config = dict(
    image_size=64,
    vocab_size=35,
    encoder_norm_position='sandwich',
    encoder_activation='gelu',
    encoder_fused_qkv=True,
    decoder_layers=6,
    decoder_norm='layernorm',
    nesterov=False,
)
Rows from block 8 of the image encoder of a small image captioner, named by matrix and row number. Rows with one number belong to one neuron. Each number is 128 + 24 x the weight over its row's rms, rounded and kept within 0 to 255. All counts start at 0. Numbers have three digits each.
Before each neuron's rows are labels from the 100 images, of 14848, where the neuron reaches its highest value: "responds to" is what is common among them. Only what is clearly more common there than usual is listed. The data: drawn small creatures on textured ground. In brackets: how many of the 100.
# fc1: MLP up (encoder.blocks.8.mlp.fc1.weight, 512x256), inputs 128-255
# fc2: MLP down (encoder.blocks.8.mlp.fc2.weight, 256x512, transposed), outputs 128-255

responds to: marbled (70)
fc1.237:184130110113175110141152135131103126128136097093155115143085175084118094172087131101163113158115112119141136127152147098127117142163114146094104095153111122208107074136123156147160146088130096152140102099123117121108118105134131140098087095116168179152157089129110111138144098134126150093150114144139105148137133162140151139168094144112122158128132119130103168121152151111130088148106
fc2.237:162144097137109107133142081108111131119127151128129106127146093083100129091133150145131115123129129142155130169116123161127160130102136158106113088170113116123114107105112174106120167153113112132176157125092096155192141170143132106106129114117115146135181149103138115106124112144126115122174141125105130142135142149113118141150127142165118129145071089125109150132086156132126123133141

responds to: black (51); scaly (38); plain (36)
fc1.106:165174126116126081139124122177128119118170068134128133125127159136099128193120124148133074143155125133166105140155136099134115108111142129122134160118090121144088127129156146164105125137139137130117130129149128124123134157084158148199108119114118198103134134142121130124123087095157113119123148134183127109124171108076109143141102093122106132141107168113147115153091125149132110124127
fc2.106:162118134141132154121131130131160121134117133117135095081163137094134119102136155083120187097111151069096130136142156106101128077154109098124126133140142107124155088137105106141147138168131120119111137122111123124145119102135114111128124139065144156144126089102128175150134127140143076182159123179116156166199125133145140112100091108131134173123130109155101100102158147139139103148111

responds to: pink (88); scaly (46)
fc1.231:140140160114156119168163115118142167106139089112101102128121152110138159114127115117138130168128116112139149088148122127096111159099126138161131113127089146139108173156128125160143127099152124110112099130087105141134152146116139152150159111129121117169114161130098114128143123107117129089121147167115145095073108121161103120116135125135112161125099130112148153133123134140122145117153
fc2.231:117137112131137178092142111152101127118129140130108152110129075139125131163137094148088106132145132111094109128127146127121126129082138119125137120148136130114122156139119107103118113136135101116107079129128169079139073156149124142103170142141087141130126144132128098174146086112146103153126127092112157174155111125117106104085089173132133132108149149119113136138146150207136129139157

responds to: spotted (55); snail (48); fish (45)
fc1.185:141137187117114102065120117135090141116142115105166126145144143150092169157122102183096128113125131116156122095124124119129152146128118128144122149129137162061099116110137090097141136093150127138120125132090105135143094134143160103141166103117131134129157060156101124147123093130123141144121136102177128118139105134091136140102165160158141129165133147104084163128138105185167101098146
fc2.185:126122130096133150171123119120141097154115100146108161084108095141132113106141152113127141145104134136084154124138133147144123115118159093126141156125134116140119173091125116114127084151155128120128130158125101102117115113096107142136144130137122137164113096110117127104109137111055189114093102107087146127121102094139140155119117140144108146139137103126138080145117143167118146125167

responds to: spider (77); dotted (48); grey (30)
fc1.503:167159161101153135136104098121125103119077134171127120117099129136118156145152137146162121112121142104106116114093120133090137164207078140118163092119099174156107096139133092158120097113196088110187129126093146100137126115168162087132121115117151129109106116093139135092105129115126109103163108157104117093154153120152176128099110116134118133117095133130123132140136136104118128141160
fc2.503:169126104111161120127134144119105106158129142180114133124144131105178146108153136127105085114131092129133121136087159158129144109097158142128141160116097159157134115139143105118133106112084153127100130087140122139125085124146122128120133146114205132090120103161133084137171134116111154114087124181098140063118092135095163193140132178171167149145121150111148125119110127115115179132113

responds to: caterpillar (82); plain (69)
fc1.343:157131145094101140170115135126108091195089124144161123119102109084106160132178131130152104117154082104153092161128128177158151170125099112131137141133123169078154105156183152110152135157149137115124107181160098132146149144123121094126118167125112111108102106157094131135143160117113162162150091136166123161123126127179105123105133115122115124121093154142153115090140108151099103098112
fc2.343:082108109162139114105112137071154122101146073127116135097099075097164137106159150095093161144111154098075139113176080159057133092161158117172157159135122135171147146139167120158099117126128119072141146115128146089089102153141119163096138106109161146122137171128149153112120138117131131139123139089128128100125141120108127117096109085181113108135124118134126080133111146129128114116101

responds to: black (86); plain (51); snake (34)
fc1.294:128144136115138111092115130091103142119107134112134141129138169137125125092105127105138120121122141092073143120138134120115179150151147160149135082117112098103164157147126163114144130128117149118106121153137105113118124139088166159090144122119113141144086093135117127093177154138136140091120093158137123140143102164173090105144128135163144135160106146151125113166135166092141161155091
fc2.294:138142078135137137079155144113151137182151150105148115126093111091160143141097107088182101134120127157160135137171130132138132150130147058112110142158128115139170104126172118156123095129122124142156139172114132109132157158155132115116118113116104124080130158159128129121091188128126142133150115109113108112154154103092139078176113158139123117160142159170071118126087110127132087099154

responds to: plain (79); turtle (71); pink (38)
fc1.285:129095103147095158113132122158118110152174144156153124147106141110095123142130074126153114101091108146141120113121146156143107120116163093113119102149125159114164138137109106128155121079170137147120138118122126103170156129138151074141135154155160148084110164061130160121133101137168117129107148078105082141122162141119130140120103127110094135170130121114104082145126127078137128093144
fc2.285:128109141142123143141141121120102107143133189116137120130129116138128119138128181108163152148119110113087112174138155126119125130087136110123159086134144132120154118123175189088105103103169139068166156139101103158135155131111113157165118145103118113167102098136138091139135136131119121139153155139113082111099157122135087084177117091144101177098129163175136137121127166131092141142116

responds to: jellyfish (66); white (39); butterfly (30)
fc1.156:078144104090082154125108124140141121108140112123144168133119109104109109117191109100108143115149114133154157074154169177125100121160122130069092145104120130157141139123113135173156117131122120155126142158177180106086130141171155127112113136145141163118136119120116131087132146178123117107144075103136121089146126124128097143104140098115139112153106083150119164132137118131137151124114
fc2.156:140132130137133100140189140108121159127152150126099123118109102146130133134133158132135170149112111129133112147129123141132103108142088140139089178125105159143153117126129159116122100100125136129105104131109155155152148144137122112126115122107161092161144111142110133121147162132126107124147129142151128129118131074153120144130198114185098119159132094109128094125105178113126141137146

responds to: pink (33); snail (25)
fc1.220:179092127117128123151137174157091111153112127096150165157140105096130170136109129158130129143093112124127128112082105137135100142140134155137136144090117140143104105078111109129128098064131120159130160116131113132125134098096082128077134135125123099124139173081116162146103111119144151129149166152145113097132129143123174110172131153099146138109142127124126113086109173075121142123071
fc2.220:078156146057094104117127134107070146091171127180127117128156123115118147157085123109117110138114112128114149089139105093122161130109160117130113170129149138110124130099120164117123148119130111123136117108106145141119145139139094119111124141172143115154144089141134142139150128156126077170142160093104078109146124174085070142081132148106126129112137111139131126146144123102117174150189

responds to: plain (100); butterfly (42)
fc1.388:120145053096132135139098135161117111108133143142135136162150157124136134120118141137151167084144125147122127100121135121130146144109125138093147121130148133153128121105134116115110146175133084180160110159119145137127127121077129103074128109133115122161113134124096116130112095148133132074129103127134138154122088133104107150131141123137109118131149111071169150093126133122138105119130
fc2.388:086124112134135097108173153125117141143087130134122141112127109109123108147104142147107139150126118086141163137128139139109128140127093122142145111108135153153143163141117109124172162155156184107110107122143121125155141110158122115079113150101156175133127093121134122126137133130138106133141167116135110084160134120155121134090143126157121156086114090147089125131111145111098124138175

responds to: plain (41); yellow (38); jellyfish (35)
fc1.140:144114121115105092166102172108132103151134045100139124121143125124126162127143120130115121101125143148104131100123079102170130128114106113140146109151103157157121119151132179102114135133160133130088081148117173138151122120164142101168100103105184125164119144083129114129126177170121158090147123115125112109120153148142123122137087150182174130116107109118178174100121101130123111153118
fc2.140:079127143091126098121106085070140158100121137150107131140100095109162052136142113112138134135137134156108116123123131184083138131148123146137155135107156082105131123148128091121113166125116162140148124140093125094138138126115112137134116107161118161151140141142163104197110145150114117167163121102127099112113158140155159154142111099125119126090167136078151133151107110115127133136129

responds to: scaly (54); dragonfly (39); crab (38)
fc1.177:174140125143136093130127138151144127094111091096122108083156132105133098130133105140179086090102129138126120156164098157121078158130143150119117134121129158107139131095113136134174114142134144135142117147143124168124125126142122112154113118113185132121112111114119108132128144176164119158097122168102103120124128118134138107145122104131155139126178121092169076150142142115191161151089
fc2.177:094140141133100129138128166091146106183152127085123158118088082174123135139149149146110131136116159117103150136124124154092127094154135130085130139108165102124120123119110156148130174123152137123163159080107109111095153125154082111116105148129089123150136128122129120148130176148143144167170158121129133126133129144121097126117110172087122134130142130145067146103145111151107121100162

responds to: scaly (74); orange (55); spider (35)
fc1.325:113139122158117147111116108155104122120134122151129146122140147155145165147125185148163118095110140129160149131098120138153090131112103165106141102138123119142197113125120105107124083080152140085126155120114166168111132128060105122122111115139154138140154103129128134127132122140168163130121153107124115132100133094133159166134122160152136132097116094151126115139136086131114114164109
fc2.325:088131136112112123117149133121106106137160132132098135129114082111119108129135118148155133121101043164143137095097129149115133128102130143111098134147138125119146151145136135149118138104108082136109143123125105109142155117104117158134134110110095188111114134115116170148164093122133100144177123113145147187125082143166122141103134117126117119155189115076114162058182123114154074143092

responds to: spider (54); plain (52); dragonfly (38)
fc1.18:162144112079139136170165102103143131163126147100110143088111170108115115096092111104144091132156108131129149127143144181112128113123127156150140140120130139187135091127128123153140135151167133172134152129157128123121144107101150105131089084109175119135131111113102090162151142123168181110091127104147121083089145114113105088112123166098154135134169129159141130090122151123122086130151
fc2.18:133164141103123117095133129121124130096122159160137134133075112118124125142097104122136070144150136140128111096170122128154166134134076134119106130150145131092097138143112115086163132132143110043126093108151116092123086116139138155162140085105076128142109123090163151108118126115127118102131103109154100137148136116101125129132107114130119117086092139136124123145142175164116154183136

responds to: plain (50); snail (49); pink (28)
fc1.323:173147136157150099128108155151115156136109117103135118131148123152165123095147123099144075148146145144106141168145120125075117160109161114133124083127098171128079095170124109136149141136147130078138087154141082112161134120124095121165144113113107133138110110119123146130104164146142103128081144158158129147118103140130074116131145131118129123115136133186094141148162144166113137098164
fc2.323:132122102123143101180141101104116106125135177133099092086135120114090115121129173157130091092103125097131180123154135173148108161094117126106155103125130113071126131155128133121111120106132126112126108133099120106151157126145126112101160101169163099140108148121103109093144125183128119144114112159133108134152096138131129137128131124113195106157185174086117105147112114137189131124104

responds to: pink (98); dotted (42); dragonfly (29)
fc1.104:156141141103140104193126124129108118182148053096162123124085111115108169158127091097117117103121143145115123127126124143145098125151120106138166144146077169112127109132139109127114126102116149089119115103145112111141091115157115122130130119171113120105142110140173081145161105122140138062095140151085140140097144152129135134124135147141178169114153129137117133165144100153126143108098
fc2.104:092153165138132116111118100125122133098098095105114118095146153155080126122084093121098112136132088137179160090114104155081168160143147177105117099139154138164142133107116087064152142126164110126133149133107135118120128120108121140133165098101158126133184144140106109152138143160128147078110118092123096134124147097090107132084143141111147131159121093112119151147124139115122128137148

responds to: large (54); dotted (44); dragonfly (37); creature: snail (30)
fc1.405:088088138116158170159068140139136132130135085120086198125098107127099155124127114096133136132131133144104140126116139153125127141132130109140173128103112137134139116134134130122143093131106144127113159111069095119123145179138149115127140149086138184119125109155120147117109084132161152132124097148134174141100170110162132134118100158152108164131129138121157115132179105103129071152136
fc2.405:104125139147157136097166140121144142110121215102165098139160138131150076141145150103151153108151152095149094163145088128110118153120089112144137117127154124128118118162129103124146145138135143112076107150105143131096106124131098116136116108113140100141139154141144100125103114178118109141090148135124116126156169138110108149167146108140136186113123120138128121142118148123136161149124

responds to: spider (83); green (33); white (27)
fc1.448:118164164108099139135119111089143096111129182092142136120064110114159148153141105109128149137120143084135099105092150132111142106136130131108131154131145135128111141143158101083127173137112122162117128147144175087140131127158120112116106161154099126158130123125143186087093108140098130127178099137121126128144124153124123115129136176123107139124112113136172122135149143138138113120110
fc2.448:087085187170153122112144137162138097186109132113114130128134108141109156164148100133138136165113117126162144120130141135180119143136097142137168091147120134122138138134129120153143113107159130121078149142140169139117094141137095111101133119109143130103113082108107155107174129084139108201082146114109150144126096112137107127117151121096080111105106138151127104148161121171117119081141

responds to: scaly (57); red (49); orange (36)
fc1.176:134122149124111128145119147086152097174130084124101144120125114112111159151085106160126149114161124164109138126116110169154145107092157130149110155143117167123095165147144136097145108081107214121131076118111126136136104133134107165158145161124157142107118148155120138125147110125094120132138114158115110123108116134133125124112153191124090173121142152120129120108144152124157100105092
fc2.176:110136140150152149090135107107086121120123116148135118113132149167129087124165115096100119133121084114180062135110114122099130123140112115105101114113119139143106114132137136132110117154149117120119130171128147202125104108125164155072142103132148137116148114156090153164131090157159110142144113119119116108120125094110125141107117120074133149107129172076099176116149100140138157144146

responds to: dragonfly (56); plain (56); black (27)
fc1.158:114077130144122112151097141102138147099127147113149130170107133123144135101126181119148065126147137195117182128168123133133108156131100158136101117109081106113124101098134114148124156140152185083121106158102128090103108127165201124174129148133162150126127095158068145146159146111129162157130122160165101135105107107105085117145125171123108142159125148134092131135124124192111146097149
fc2.158:165118162102121102113094110128129108152102151092128110103126134211085138126150148158139143149113148138149101159166146129104103130129098151115134126103110122133093120130133074165099130130122113108115134118078114128156167138126095132108075143135085071108096098171127094137133126125175132102131164121127173091123129167150178164138138133187151142132127158102123143149158126141152078151148

responds to: spider (57); black (54); scaly (44)
fc1.335:135149195145142109122138131114094091127119126134129082121134145124124105158134139120116171164145114143101149113135108131127171145125155128150160100148122082145141088110129116126116101087119129148130062157173112141118139129131110117163125098138056131123165106141138104129150144127115108096142108105135114150134135128137195120139156113088126110129132190079160144149127140124120098119131
fc2.335:144120121114141160060097167179151122066118099097139112136122169107068148123151179099111140121117167128098085106117144161142101145112136136106141130094114132158127116127114120127132157128141137162105148122099095118150107121116096123125146090144138117159114123112129116137139157142143142080125123110135166147140106123147094163118126088156162152108125106131095180130114131122127149169156

responds to: pink (63); dotted (51); purple (33)
fc1.230:085130131126170099123186151166174167148123105112136129094137103134133156149126136121129172140116104109112158121150095153129157152166118096154135134146117187120164116129134159159140128132100190142102167098124132150134166080125114129155146159149099098137139133112121124108147088100123144123147143141132159143156116110111119167101123133094096203130084146123159107124101115101134145102077
fc2.230:131145150134129141146160112095096107122133120121087073137089163186099163138158129113126092119134128091159126147165132114138097108128160139145137084138099152152097120109121119111127127141165123122144154142114100135128083138142116162109168121126158161164159147111177130159116122136128114098112145123113124137133095145114108129120125136110138091131135135128163131139158120110122131092172

responds to: jellyfish (55); grey (31); green (30)
fc1.98:099122093111119131135105073132100124153135136117127064127084158128122161091117127137154153118100184121139135142131111109114111112130139182136113136131173149119144138080140186137131091127092096135126097123147134137145129129095137125122103086104127136117118130146161135116148093121085125088116114132149131119143079147101162137107169100130133093099117100106153128146114147123147113151148
fc2.98:134124160098085135132129144111125141122149139140063146119076115118092132082153159154129128152127109137140097123121106159151120147129129128079140141092119124128143138146107105118132146116139111148108110109158105146123181090118119083151106114103121136099132116136139193162131177105126130098103118125134137161135126153086131048120135110145097101081146126144089131145126128173116135161098

responds to: spotted (75); fish (44); caterpillar (38)
fc1.244:142130189131144133090152130117121164082150101164138109136097140138102130137144132128106137127132154146142129085124160102162179135149154146142137136119118093110128119107125097103119101122132155132133152136132077141075142145087118130176126160140106191135197124145149108144123110104126157132151072130104163147133122149119161092127135131097092166158094156131118121141111158125104135136181
fc2.244:179155113098146132094141122117174139169123126153150101151133077128110148146146089133109138140107134100109134161129122094126078107148131099150150147130132090135170148169162064118137095132129146127099158130143175147156126123152089110102125120077113153095092113103094101147117158088134136157124082106120110168113157102131170143106136126144121144137158133113130103159109135128154143126135

responds to: butterfly (75); scaly (38); black (34)
fc1.190:143138123088166106107129150114103163164132108126091101107142098111145099115146126121097179119103153101094156120133087114123133111116102111130122095144130105132154146128123094147105153121117136122157113097153109125134127119150077141158122148164098130146154076112111187150137157158156114074158120108116149099118120102189083155132142107107114159145133063136142098112148126160103134173104
fc2.190:138106108148082164132174176154167151115126098147075149124137133151104137165099125099131156172088120124118153139108114186147129124158117087148150107184108096115129129158087133137103090145144145140126092130123134100165079091111113118158161128109109156119137117101107097160102125141079116171108142113095142141142065159119106140132113142147120108169130148129084145113132123094124129120113

responds to: black (55); spider (53); spotted (36)
fc1.430:141086095127129081140162116100158108126100123118136058114099153142131143111132125111088118099165117108156141135103076146116124164125146113127143135157113138098157123123118157138170143118155131144149139142146129146129108141151109151166136139115106161128134113125094119119153119150128129085111123139083134162088124108146128142129120095112120116129167092097152136160151147069127112114132
fc2.430:148125125127116104084104154098101129160144091078102141135129086076120151145140099140154111145097095093124090152151155181127168089119128159154071133108114102174119120109082148152150090144153126111101129092136141131098111098124128137086121140135109105130124110105138172103100125160146131103173138089115111069153107131094140113123114118145133135182127130155107118094133120126101112167092

responds to: large (64); striped (55); jellyfish (48); colour: white (31)
fc1.498:120111128129090125117123135115159075140131114100119128104098141137114165157140112154123137166143154205112119138140143156120091139122161113127137103146112151161135110185130101091156135169147108120123119115093096144118099123128143105182076122152168144168099141174086138105158133184146133127123104145144152141153118118139113129093135103168090133130146094123150096111061106121123147122107
fc2.498:159140117155132113103113131134129116099060148145126141127116150143104153106131150123138139121085130167101104122098094171094196110131104107121124117136104102142175133126129119109093113132110119103121145169183192120173126125146149067106120093105108149166167174113173138148142102118104141150138151068088140116053129120154145117110115124116168188116139120127139148084126145118099117163145

responds to: spider (57); black (46); white (30)
fc1.462:125136143145112117102097118157157102140095147124132134071097134138110133115152152090099103129131124148133093090147068132121106138145156131133123133128129099084147155118206163156095147104128147120140119154136140134137147164100101112110138159100137090152119127099114148087143142154124140120129067113110142132133111131086102127154113145141088122142151097140102166117094154094129129124126
fc2.462:123152143134115110106135159065136113148154122110153129109127117100093123108142123119149133080122109102133151118142132135154154120142140103093175114141112161124134127129149130126077147101146113134142138132137131059130165099104139123190153092136122158120126121168150120127128128144161095122108161116153125123125124134161096135164116139126151130096120207109107143118160108171060118104128

responds to: scaly (59); dragonfly (58); snake (38)
fc1.449:106150099188123082112121112129130158141096123134097175145168111107121144126144111138150132159116169134103120130096088135073121128154120146137126110096097148140142142132115149092116128099103097141130124120201139113153121107141145108123126168128157141110132112111141145101132134114128069109147137109139161164134097132140131117145136140179137135136135080108150133103082106140139125137102
fc2.449:120126086135139177109111138126143133136115151081151116152092116145092113129113122151106098188132112166112108097092136118077084120107124080098110116119136128092122122093134137125119113152103135081114122171130155112144133123066093136144145108116135117130110107102100094099153126177103086105075135141121118121124103105124114120152133181141136147086125149113172130138098150144079153104130

responds to: spotted (58); yellow (37); colour: green (26)
fc1.501:107120121125139128114099075088138150121137120118124125112080123127138189141146154122160148138113104126166115122143141092108094164158106195131148188126106116150117091135118134109131087137138083127114110102141150103084138171079151103133146137148132175138092141125152148144096173098116100141103140154194163119177117136144121168109128098138113116142143121116113201133116144114129106176158
fc2.501:119126121146071134074150177130121118139101118171093168112142149090130120109141114098082126118149159126181092164112110102097126122163132124115134133143138094162134124086141111135128160129134103152151163147137146099158112155176134119126077130120122115099159167149112128165116110129120153091114140130124149101133128121133122153109132064103161107117150124068158137103103132108157118117160

responds to: pink (79); large (72); plain (44)
fc1.139:139113141119149081131109144141142127152108107121121126138130116120101176116112114155075166109114096109109145102107131157155113126119134166142150058157127127126122100127155150179112111126145130106124099094160119150117091167113148102118145156135129144176155124120118102107132065114143094146139151123081144188154137111133129115118154125142170150120171156076114135164094098103127098121084
fc2.139:103150145104175144123126122172139118107106142127149154101138102137164094158118095115162132129154120143132144127128100118113128113145075105152127138110124123109140097139104116139146120171146146133161097112142141125085142149219133145097091148126118161143122118093167132156171146140113150124165114095110125086110135146141117136121147197125124170133090106086168126131141158129122112120102

responds to: butterfly (54); plain (43); jellyfish (41)
fc1.79:159108102130125155132121141107147098180129150134113130106130099150136142144146146156143131123162158189135127110098109118120116136155121116121119102119129159123130132128101110144159103122106109115166092123109130189116133075134148152148140117132096107140167155124141100152094141160130137111128128126135170137114124106123121141115146131143130137113103081134118141054154174171062091130152
fc2.79:155136097116139139092126136121137150150137127126125181070144166132170129111116148087103116130080135132130136120117151118119168133140119102146141114176133095119172156147129144123145075160126144138110155089137156089101109128122112079154179159111122137126115095127145125133157133145130139157100147126114111133140131131110124132106134118125127143156107149109097127185067122146166146136105

responds to: large (58); crab (33); spider (31); colour: yellow (29)
fc1.295:133154159143108112125114139124161089156119102103110162105137107144123125118103157152119086142163176150130095115130055093119119079160139124117130094131105138165109102150186136094126127160176104166107130136125079143097138080145149142156155094139137152176124111134115125158114133123138118153084111163120133142107092126145098169149074156100126141116156111087148140116068087112134142162153
fc2.295:132130046120085110105173124140121170104085136122171111102127101140138137154166130127115131134117126110094121155099092154058120113088123161121129134139157098139130143081115185131127141137092105119157118142122124107131121145130132089144102131119158080178088173122154108128157126072142134137151163119099098179126118121163146086131140136129139135099136098143149119137123108112145159129122

responds to: pink (61); fish (50); caterpillar (43)
fc1.124:108133160102127124123125122138152112088107140114115170078137115113103149134143138140132144150141124090120103145117091119164147118091120119147123111158142144120127152192122125120138093079131139126120108143161108151149147155171104141118164159085156086110076081121107101149125118154132115095132114134103125160153139143135117090146118147087116161121108217145119131146140135166106127106167
fc2.124:172144169125164109145153123136121102119129135097132160169137156125135113103150116082141093114169123171118127118144104107129125151188136191135128153168133142132154125105167176155128107115103093112112119166098162078114113099148152107140134106131163115161115087152114128114074166165180129136119118121158121118099131129166152121099140160128113080144138160081094152157161108100148148113108

responds to: butterfly (60); plain (46); black (38)
fc1.472:195129140150134123155121112161093160128114178148096121155137123128132146184129110143100146098104133104139148127146166112183104139141144149156110126124105107103141179105133135164148141119124128101116110139115149121138100132130152157153106120072089128161152157127139074136146141100129129163118096153128151158142105140119159120161161135111154118107145062101109129126124161179095153136173
fc2.472:156142126091142156119173107084123122091098108142128126139136131117158086116146067090127113156083099147139178123108142146156164147188127154135144163127138172106164108129124131139087148116111161170153110124092133073138148144126132150115121111153154129150165070159183158161135119149151091137111125136139088151082091126121133125179140135124133138144102121169102122143106097080118104102093

responds to: caterpillar (99); scaly (40)
fc1.394:152160144140140156133129118147096142145122126162125132121129100120100169113145131118098149142158116105131126168134121167146123122125129113136138140144120152146149089087137181152083121074120108156161130124110112128126078097094150115122144171120126112135119109103105097103094130097157159140171139104130145156113114132092126141079123115148120124130143145119108120159143124078083089123123
fc2.394:113147111124112155127126135150087135120138122146127155133167117109162156118143098157139110092161120111144114125115121135134115146129145130109129154137124127112126104143124095122113193127094184140116125139162121136180110119152150204152164129129106155104131115176126126118134111155143108129098130115161121163089141118137114129143132121113129100141113157139115073165149141129094078113120

responds to: caterpillar (83); plain (44); black (25)
fc1.178:117109155158168145130147103128112146147107101128117111124112098134122172110136143122086176113087157183183134098164106141115131141116134120119152151100136116160111181163144158130126136141095124129092101162170089108171104157139123125125142205193136113141122140131071132110099148128196173178138154156104109141109130140156153138113154139119131149112128126140121141159126147097115102156107
fc2.178:104115134133097139105111112140116134128110112145146119142144132160141125102114069116091128130138110112090147162111118146146184115112080173141116151123149140141119127146103124163103093142141136123127070088159167153148106095161111143124114120134123119089128135103146126156093143158115149101131108116132109129114139117130136146165118125100167115169117177154123114134153101156107090132092

responds to: plain (100); butterfly (46); blue (27)
fc1.108:118129142104144168130134129132140099105108127111148106139156115132077099156099138149151047097146128120099179100128139153080172136133163127142132155113166121127142133093122125142122128125119074168149143136132111135134154207096130110096119133113104107132086123108148098139130118091083119135139126135127128150132156130088118150109133105152128145156142134069129091129117186141115146093113
fc2.108:154173129136159133127091116141122100116153133128148130052139112136156133188175117138124102121124097090092109139116131129131104145147091129157128121111128125166109129114107140127135135118104132098127140129134143110089158128159138117168114118100112118140136128095138135126121123102156124083142102131152167118101109140110151133127085130104128152088139178163143153154117142159147124134103

responds to: large (70); dragonfly (26)
fc1.469:124132151134111136097121155128129090125112098139142132091100122177137114182122095151146134141127128160129120127128119137155112113195141134180083117147131153124135118124162142128143146167168167177113108116133156116120119148075111132150173101116137151114111133100121150144118132109135148188129120200114121152139151144158084119124099092170144125129131137109083165105158090120113118098092
fc2.469:119061127111100139139143151144144156127126106144104084146126147110128116160107148164101146147117122110120162113137138127137166169135117132167140134121121067148150068146133144127132121121132127047110153125149115121131137109158117090182115106100101115098138105095090110115112124172162118118111142107137113168107146146163117140110111104070091142104127141134200092077134140088101130174158

responds to: butterfly (91); striped (46)
fc1.197:134146130125092109147150141137123130103141098144103096147105127122137138136146128096117144110102149116122141115147119106170160094061144107094067115155119079136118136116118159127113099138071132128145072169133133138156111132146165185140132150139081106164138099107132136159083140135159143144133117137136107122146103104113155099095156120161111166115158111138116148086088130137115090122129
fc2.197:103129152130157115104165121151056155125134146198108148162122116132119121091120115147144132106131087083118134139162114163125110083096133141149120111116124111104172179086117128120142081122156150155149142113100150131158093100127103101152114151127159121112109128096142102137138141136122123121145161112129129134126082133145157159136087139167146109176121132118122139126126125110137129116160

responds to: scaly (63); fish (48); black (28)
fc1.159:122185147114168127157123129112115144102124100131166114086088116118113161107098154126172158114100098124100161164122118170142144108104175097141123120149132135112084136122146183145129131098138134121125112123164114082163163166103156118151100109149151095120087124121107130136119139123109147142154161141152151133126119133123150143144146118111171085119135160154141125153150124166083155088103
fc2.159:128138166108138096147141154094134145147129114138130142139097130149151152151162112148141138133133148147141130099144099122110088097131120179143095128174128109142120112159109122103109110126170134143086127144155124069085125136161130108116140134135145158120116156121150125166126156161126081128122138099110085115149159132139111112145136110122141143112163124146129110116151147114088160139109

responds to: plain (100); large (55); caterpillar (30); creature: starfish (26)
fc1.227:164138125100116142172165145086094115114084147108135130144147089110142185120090108168056110124150143137106121115156122096125125174163117107144158158108145135129151128148146134124151114146111107144113129151097151126167113093093116131104164093128143176136166134146102106106121165128119142086154113167133106138144098073142117122098130114152131112148134153123134137121147134116115175128153
fc2.227:146145121100130130109110111113093130113145099130074150123121100145158117076163102140114112120136155138146131131141132110136141136183144162151127145115159136116166115102131169150103150143156148143148098170158153126156152147123147071144138169147111130173170143117118140115098157105153092149173170114143138118146177145126113103126109141159134135197137088126171146099120133111102162105133

responds to: jellyfish (100)
fc1.3:185152114118130160127150152094121183151144134159156155134117118116140099136146115099167084153087140127102142126130140126108070120171142131131107108134134205061147140125164118112143138156098127118150129136131178134111085168102109106144118113093110131158145130114184142161140162151140118092159159127131134117137076125137147125111134114169143135124122129143140116114126196133113125092166
fc2.3:098159114110129154146119118176102112139136138119106132148094125123119137135124124157103154147148134117082161178152147098102158173112130176099118145108088164132130090104081158146117102117121127120087162129126116154115089148159120161152145136129103133068125060135090141132118129123084114129109068150172129135141141133156162141143142150129127116156120126154096109159123086135167148076107

responds to: jellyfish (87); grey (41)
fc1.433:126145146114131120144188154106113169174147134132115121119160129114124116095128097120105102115114159133132116087126127123098129075130119162084113144141103131138129076076087158094155091088124130140124128105126136118096131155138144114145103138095143168137111134154077105130137135120152146095138148128169129104108144140100095112105145159081109154134149138088095117124049146098128107108130
fc2.433:119128116126121120163090125095124097161125138118153142139142125150117134123111113133116107158133155168087106129128122157088099130114144136177082113181154116127113123123110137136158108156147168105119167141091107115139136112165139138096126109124148148139144140134115134120124126130145117114114114111134123148157122074135123128119101113135155166177108132137129151127144197143104141161117

responds to: marbled (43); snail (36); brown (28)
fc1.166:145128145112142111158106141159140131137117132097098137168108142139133153117172122135085149151085104159179143100144122132132146152156123152089098123135149137127065139147141109134089125105102110125085120158119122149154152107101111124102100135108110125132122138130113191117116145162160101158116129138133144148136125146131136128099124117132144101114154124136167097116117106089152150128165
fc2.166:085135109117145182148119132146108136149144120153145145135108127161131162100137125137116117133167143120110136124105131103096107147103111100146113150128129118092129113078095157141147141117120130163163095094129156136117133075128127143162133130131136121155147149142108115100111158100090113130165094154135128139145132091090130141099144175123108119176160175179120105153184082104091151111141